From a checkpoint of a small image classifier.
Model: 24-pixel images, norm layernorm, num experts 16, layers 6, width 192.
Training: batches of 64, held-out accuracy 100%.
Data: trained on seven-segment displays showing three digits, 195000 training examples, 4.1 epochs.
Rows from expert 11 of block 2, named by matrix and row number. Rows with one number belong to one neuron. Each number is 500 + 40 x the weight over its row's rms, rounded and kept within 0 to 999. All counts start at 0. Numbers have three digits each. After the name is the row's rms in percent of the matrix's.
# gate: expert gate (model.blocks.2.mlp.gate, 16x384x192), inputs 0-191
# up: expert up (model.blocks.2.mlp.up, 16x384x192), inputs 0-191
# down: expert down (model.blocks.2.mlp.down, 16x192x384, transposed), outputs 0-191
gate.103 123:509478492522423492511558474540492511557488457491503471501553529525435477475446489432471566482487527448460502546535491475524519544471519537516580547505537498447428457482459481457525530490536553423562526457520522482506477494430547470588536498460527532486566483578470487474586480531524478487500461456559590510420489528507523470507531562460465574513547548456501485508491521477513459448483532573570466482510473451552467496451502537464522485488438447456441501562478469458504434484460541506517459509508475465399517499522585512523553476367574480519476453484549474537525503532526503504
up.103 120:499532401446516404458523504481494494493458504551510577468510504521467486515519478552553457549451474553528499433436487500508455530594471608470487506546489527523539495506471535510557526501460520534504501531534487518465519545537511516483448470575448460512506423460538493523459498448414510534589502485485438454540484448503474469500515449480468477564475427505486524555480459407500534503532505479477497508393511566452511462494506416537469473496535472517547519520548515551470548478514521544528510454470485517524435542431505552509428540571458525436519554493499438547506540498457532582
down.103 115:485535463527499450569487456514533491597517398497449503525472581483445536515517490464440540505453441500502442468456537537483490461454512489477421516560536529601501460515512521540451477496523487551466495482510526534499420512523485498471530457504505426562484471566508477508517455516494498544493448482448554441485465487441460460551490545468522451520507444486473494525448505539501511530526518469402567492469531436426526520462513508525502430513612513522528504558523523538528440465624459473505520560446517481478537467539423488537503495498461496452529569500475392507509532516462475482
gate.104 091:509483467545485498493529482485498499545521482517483564543550458521442506574537506491511449408476482548438503553527524481593475532425455526456415514535504477534417458490532509486467532558549464532442453416434498542466497434532576447502503538508498440487542422475484499518554458524526491471515464535546484548493447431575497589493562550466550530477475512528525553541430450495475539501498501486437484529495581470487465538449509502505478565540415551475455535524594498513517470519495460510503522475562555452468487563492526465530492530500454557461452585500504487478460525496480462472
up.104 100:450483499495559515491470471459439455485431456457510536575485434457419473608517483523502524507513430445495497501450537551487500504487474513489476551507472470465473508477489508483537453497464493465539457478426484441533575488474536518521518516507564470540487428526474511474494473571497478509508443446465471477537534477462475536509510499505569539593535503460503493526429440578474430546552508523525487502418479489554490474523532520413419533557442477485544571520486553580446507536455532526476461456498564484542536451477566509478591565503493488485501603500412486523488542495521523508
down.104 102:500492523440516505545533500502458513504456515466562511492540510507456471529466507479533419531502484453534579546525556486453510611545485522462505460462520480484534511467531509456505522539523520502540509405520523521461386463536489464476515426525459461489520525507490497453430505456530498460451516553495547549508512514510466541411463530499490499488528506550582474440485443506566430562480440475521573471534565514425473518477463527469466424522495474446528484556524520511516540540447551575384506487498465540472520490465442392476538468473563542522512559577489452468513457492466498529
gate.105 090:563454526450558492592486493525593550471481458547506506491487513513531529497502463492427569492497559485597511430456508495538554499396512468477558512492557505462469478481532483520489461454557569487433473544398487490528486589515508534506502612482504417584458506507508522551558510528534504471495511497461509488533494419461476467454495507475501499474478537530450575467523560511474487466512495444457443554490502526477542522490457483543534459415504470563534445497421499488522495528509520490545451504508487563475540450535484510521506404504560465534541435532527476508477465474483438539
up.105 083:474437520544420410478483508475543461486489531497505509448480488569415489452568460460483521443563496443456513550538550466549515504477534468517448530475497470519529453494541498487497510478473495462566493453581502485486506457542391488512578497563441586511551466499386549550536488537480468454528516477495513484517435481508460530529471517528433533495518546478571512458477523534458490454572460494482500447482516508520525471569516550537476455584543516587460490508508493443467520470549439523527451438412546454566518513489537547437521533467503493485537526489558530519521469470529512453
down.105 087:519458480538491538483457523545480544468553464462467520467531469463523498562432552551498551490507530511421568528521509510410509493536472548514430469535450495454550452424530554493503585517580546475458497446474514480552517490457421484427502479533569559499578528519520468508485516485487511471438530467494448438472517484576486502461476537499543457497539481489495444518492504557509425517496478546461499389536475506480463501500463459511500589476491492470545417514513503565527450512518514443482576535568438447512486539534495563593533514551516519461523539491505453507498510527555555417
gate.106 100:566515470503449522442485480519491470493501488488542415464467454557583440560521475559539524483495457553573435448501479497489463454445497469460544404500516475528566482496490487465534512502509520509434497486514495452488512505502517486473476451484465458499437475396510471502522537530541535510490489472532491450485497517449500524476458509470459503474492441487502523486437478529488508540563559497504398586506464513475554463497448458483457497565490424440461488487551523599492501457496499580525479523466498546603433456529585569482618484491435467494477493510440464469496442533538478454
up.106 095:556559482475494509468451534531533510429521544494527498459504439469583399480526474579521530435514488537511463468511487516483464492475532500414504422573517476424532492535533532532560479494488556492545471490445515506418519450508529514467450445549466463478486483391465506535509504523503462497515471484524600479519508538438505562527531525453521432579453471460514496507501453524498484543532492543549370501523495556475525521435493470503419479479518528456508463485532526560477462464491497473551550516489506543524453497553510549547542536478475491485447513498423456422551424521513491428
down.106 097:506446569488476530518533497568426452500447524466457475503504502409541416475482461506565452538518432461508506504536501501473534502488472494479484496538451491454517499514447552486435561555605532534509525521462590526498579528546500485489482514522551472526559475526509522478581603516465468498554470501514443492466515537502557517547518511478526534550498431498496515471514449549519437393423433465522468428570462481487438413541428511526469490437566494558526537520540523481455536473531496510488465537430468562526492501457530520495483476432505533497475498461486487479528533497568478448
gate.107 064:497402534519552484443483515580407488486531533524490538429514556524512424543556509461508484430520523528511542457481481455517476542429493519473436504464467480442526615537449468501540467509524438512557514501512525500492555515584502524531537534467573587556499533453504484471466512537494509565503470555580559487483498480463470556484501468529437485500541506466568531511445479455521526549515476522476550495466484412470530487470560474523485448521540505539526493513560457468441450450465504551487504470461554573504515523493476446510447561581516490508589566511507531484550549544479522522
up.107 067:487550536606444429521443551442489543488484473479534391535483461501433528478531547494473472535488470515516546457497520555438464461529477436515521524470489540512471460516550518550462484452520515405507481462495431500447558507516494536384608529524486463493508541488494533476512550417585541511567537497516455505546491490560444458485510547495521546534519458475440444448531398520427508477509506525525548459526563471538500537460487515569506521459512467493542486502465522511571578520447506555537500565530541525533507525516404455486498460531514535483469480497497509480493527457495484484
down.107 075:527446441466469485535545523564464521593481557505523490485572508467508481539447504509466499516465453561460509449495473466535552558448499504530506552453491473531517461481539491551517473476433467538537497470456488473527519521503475549505465503519460535511517535382514497501472516503446470505592465528527513546504459533497532488489495514525530488483453545485481557507511526543437472551474486482611569455521521459549501453509498448506562468384531477571498448435512456504568489460578528539451472372524504501452534555525555524476407465475504442554481472560458471502547521459528503565
gate.108 068:456456523492518359441512566508513521442489448531463563446499495480503496535423415505527533472539582461501499528544540480483511426506453507435490478462549556467502520449491475520530511456520525512541565507496543405467497521489531512539512488510533484524526463488530487470538507555555514533469517446480541462486446559479422529531491505475564551492476480508540475501526517493478516417418486532530562526453375485444487532562488473497461497554520484495487535488513492533479438470517512470515587447490478498397515464447580503530599427479514448470534530518463528512567507529535508500
up.108 071:512499467497486654627482498500475478554502505486516466520484485536509476457545498504434517504483439562453545482473569495500518511477543493505482504560405466488475436492546527514475459503461525595520445479563538551464479536501518519534456535557547525485458526435529517493455449488509519489474514535524494563511526469489550499533473487507520483510545515490531452477397475477476468524553588455489429431481589562519503499561467509473546516573534540504474423473461538535459489550587562469449490519472549540558533465467459541528518516452520557460490437506556491474476482503510558508
down.108 089:494441499451545456552516548484533459470537485523537463465517499477506509485553501533505607525534529499551483518456507477564529509487533509497485529529559472464558562503516443516517544537487525421500473539524570493430564469533511526548483485540497473505460558461593590431499458521541435480453511484553461464518603512535552544485534451512504558497502580518542500474453420488538438509538552515487423438524494550516497454538515498480516463488484509504495461558526489490504571531443517481510488424572453430547436492529468551423518559472509582509495448483590485464499475492529439478
gate.109 058:489575527479568513490490444575450542519552455477516536476472453466468450459467545493519414495522531505483468518530505492432518501512531530485452535465411554550565452506476490539516455567497514452557464414530510476528432438509482468528494504509460520469519452410493504489493535558497514497545446444436519507501419474550524485539468518402487518445551500574503454464527482483469486555625425484543466503515476567537417520549501427532554472535496509492461474545515502524493484545533487548484483431411534442490528516482547516541572503533564475484492483507465506482554512511510446478
up.109 058:445491507484521584577449516472528487634494458501470473509496490470548566459475550511510525522505467438528528510453511559496512507530458536456543456504518486555536495446490522552558479495407548470471465506529506533542464566530488481481531453500496468478504561441464478495524490462451535548463425481458521512482520470453561454414516483510479562431503555601506472506509477477558513546574497499501399446548482543540487489435471475454546484440481472495518491560474559508541462501533446484488451487379542513510519491489472459528568545525564489484467428493437484450549525512452497528
down.109 065:443530616569507584469501523512545574470421516580474535533460507448544474518472543455507526466369419451473525504511529512526469509578477557555493501486508491545484560460561508505558507517480461466498489526508489432525501519501464486525494528515500529558501477531449519451526499518535495506528513575514492524516523518421467526467499525442547542533539443498536517533427459508519421598490550514508510499509436486504465462484530538553493509461432498500577571524513509520493468497490480523419488548460554411450525483498560475566479515588533501579545438515512522513539513470530493517
gate.110 174:522473425458518516466575537467553470483487504463542502473456527475520439553482527523446523547508548500418529462539552493488537580564612517462537504483495476443452498475460531501428494536555494458469468533425466484501486520565539451524473539451528503499463449431478458537483468547496460520541446455484463455529435496526556498576507462523546534533550521508497493560472525505495507514487513488456571531438462412513482547442460516495537591570536493563463441429449513527485485490524507577519530499480555477529484520579512491488553441537560501580495488486435515495559481509470567461
up.110 167:483473454456531522500560496451538470480450483446504502465449534481527409535475532487441535547517572515425524456533547502471541581528607497473532521485486445428452473486453527518434510537523491476467468507423457472486470508541510458520461532488527494529444437410470469533481485515461455514569452471476438467523456486509538502595512455532555545554554540491486498547476518491467513522479520495461572501431479408536485550451469509492542586551535467542473417416469507539477494500514492593515517504485529503523479508578515495473549444505535491577509479487463480477550464509457576480
down.110 162:475474512484539543598485492495445516492453549568551498562517507554492511478446468462554534498495466530530500510516523509464499448466519489522430543449515484515504517501535452497509508509482494533484532500481492511477575588468474495507418457481485538500475554512499462548465512490537482494425519532491541531494550527427473546562429612464435521466509520474489521519507478547528509387525469480500464480523469566486456464533490517541506445483453522488554527501431470539629478494487513474577476475480494536457569517522480519463610556423542419487546396534558527428480435505515510507
gate.111 066:510540507417509470497486483484526468491552552505556481443513481456520499391518471439414585509487495496448549522475459465489478490543487583468478486482474524536460474512505492508496539451477545497507521445521563477456400536477458561563523520459521531493565549475528510530463497549509435480509463512525492600544535464417500488543533495566550493456441509394564521510514529591503584532488480503450522468490468421538499474508546513432529476546453552491485538477482463456485581535493550477507550515476500491524500479524451466449491599527450528580501454519474478435531505511484560509
up.111 070:490498536471553504598470509456552471506509514515502567485532503420611493463419502435515532546458506474408579573502505517493490517516479508495496413436421441544516429517529513537467534416514543481485594433521513434413472517459525501493516476455459525522546515527507497513447518501548525445459508489473513532542549431429562477503519515495530482499536484442433573509492538555516536534473482526471526505428491500527494468551484534532464451489448482427494554524492480465509499566490528451556495555469483498510484514468448534417485515460493487527458386530511502479549526514460489478
down.111 069:426456582489515549455495421484487512503509465491571521528583505484502457512485508417546517489475454531501558521437495503538513487539456521443465456523482493479580584513548513461536536493491492501400524444454528500428504486440434475514528485505514431471525488470523458573528561481523528503514505506438489561535473541598463501502522505598488491504440528531507466569507502459458505492537459531518526484460465515560443487493480454448484546490435524486464539545474471505567494474471547421460513485457471532485455578476446425474477518478519539512498521536456480490545396543451399469
gate.112 075:511444498500551457458441465520530402548493555534484464445506494495542473490478507548515528458486555517498536495541502467528547495411466494551550421476499485462474490493497496554470505500511458520454537482506475544539467514612494477507452521464480393590511498524552557491455480386563457521543484522547450455474482510492468527549524432449510565515546475536442516516464445435426541506470565500426518538505548505480479487496448571497479449417527485500549558440444549486472521522475551553450502476499500531497468458490513512486505408489576519541520451499459445424502501505496474544
up.112 073:453522494549434576527552499538476564471540511457500515491493553477452540498509458462475444560492509414492515503496517471470485487527456461455442516478492508488493508468539545453542520466458563430554496506544514448467507441384474543511551451567570589450511479477467459500503501591485483486487534475498502539470550475473496480436471518569505408491479534450567433494461479564612463488494464483552471475476507510514527467518499487450498547559538511466515467516587523573506531475463461408538483519527503450534453503554493554565454598516437490464513546495531506492509469463493475468
down.112 081:574535469490521526478560534517566470465480409536496406550485503453471563468516499518547465465586421547500554424498513510453513463511484560463440523515381526558580459522506473517525534591509528517445472541532525488512505507504524438492594505502579484417468482559531549536512550529500498454474558596586475451483533489524522455489488475553451504542560502476467529468507493471491528492502433444447499492555455506432544498492484489428565529474420477533517534513505491472494505499495528479466495524480508558546477545532541475543472522481477528455485459515560516474507540570495475519
gate.113 077:487490489548486511560473427488476471537520523502465553515497454523519498484557518473513530471443525515468527520523483476557458523463492445504458518489442378506541477555428506512531476474527542556469498504476561486556487478480510477381495492398495586505490416495529519571495536471519503416442495482531419512517498617552530501478449498486555506505576417518573471446498498492514503483537509474476558524489502512506604489558499468485489513559551508464475502523563518478442514512518530506433536531615512528482531538506434522466488473521520561542475570484500537443463434518501447521
up.113 068:461506474507474520539496518548503541574592478546516463531560483577507528522522483473436481543496505480496492426569497428482489459546466502490536431499457538548489498519454581468497584475479539564570483463497526466525481495475512469442439506487498542471547498485556536542468517492543500422415436409468571510515488506507544448494518507511535525525511465535518454492473413536528540526511441501509520492562560552590534475529543483520440529552525527425421587530454548479577519576526567511461450511475497460489526466486490505529472495492498474479568459475541542524504431492482464567
down.113 078:549564567462495485443500493519543557513490510527493567509500396495501524465453533468511600513485473567434490525507450508509487488506478480551613458533508482492511549551431492516466476488518408562542529500493436541495500525482544482513500578514566479456562425547492540515471482567463490445457550558589429499459461532523532481483465511410464649463482477468539438500456433522502476511479439464529490512526480538438516520442433446452520460515542497523477483504476512482478512484497491479460536435497526486487477523518459532441482523425502511418525485536537487493462507510523494525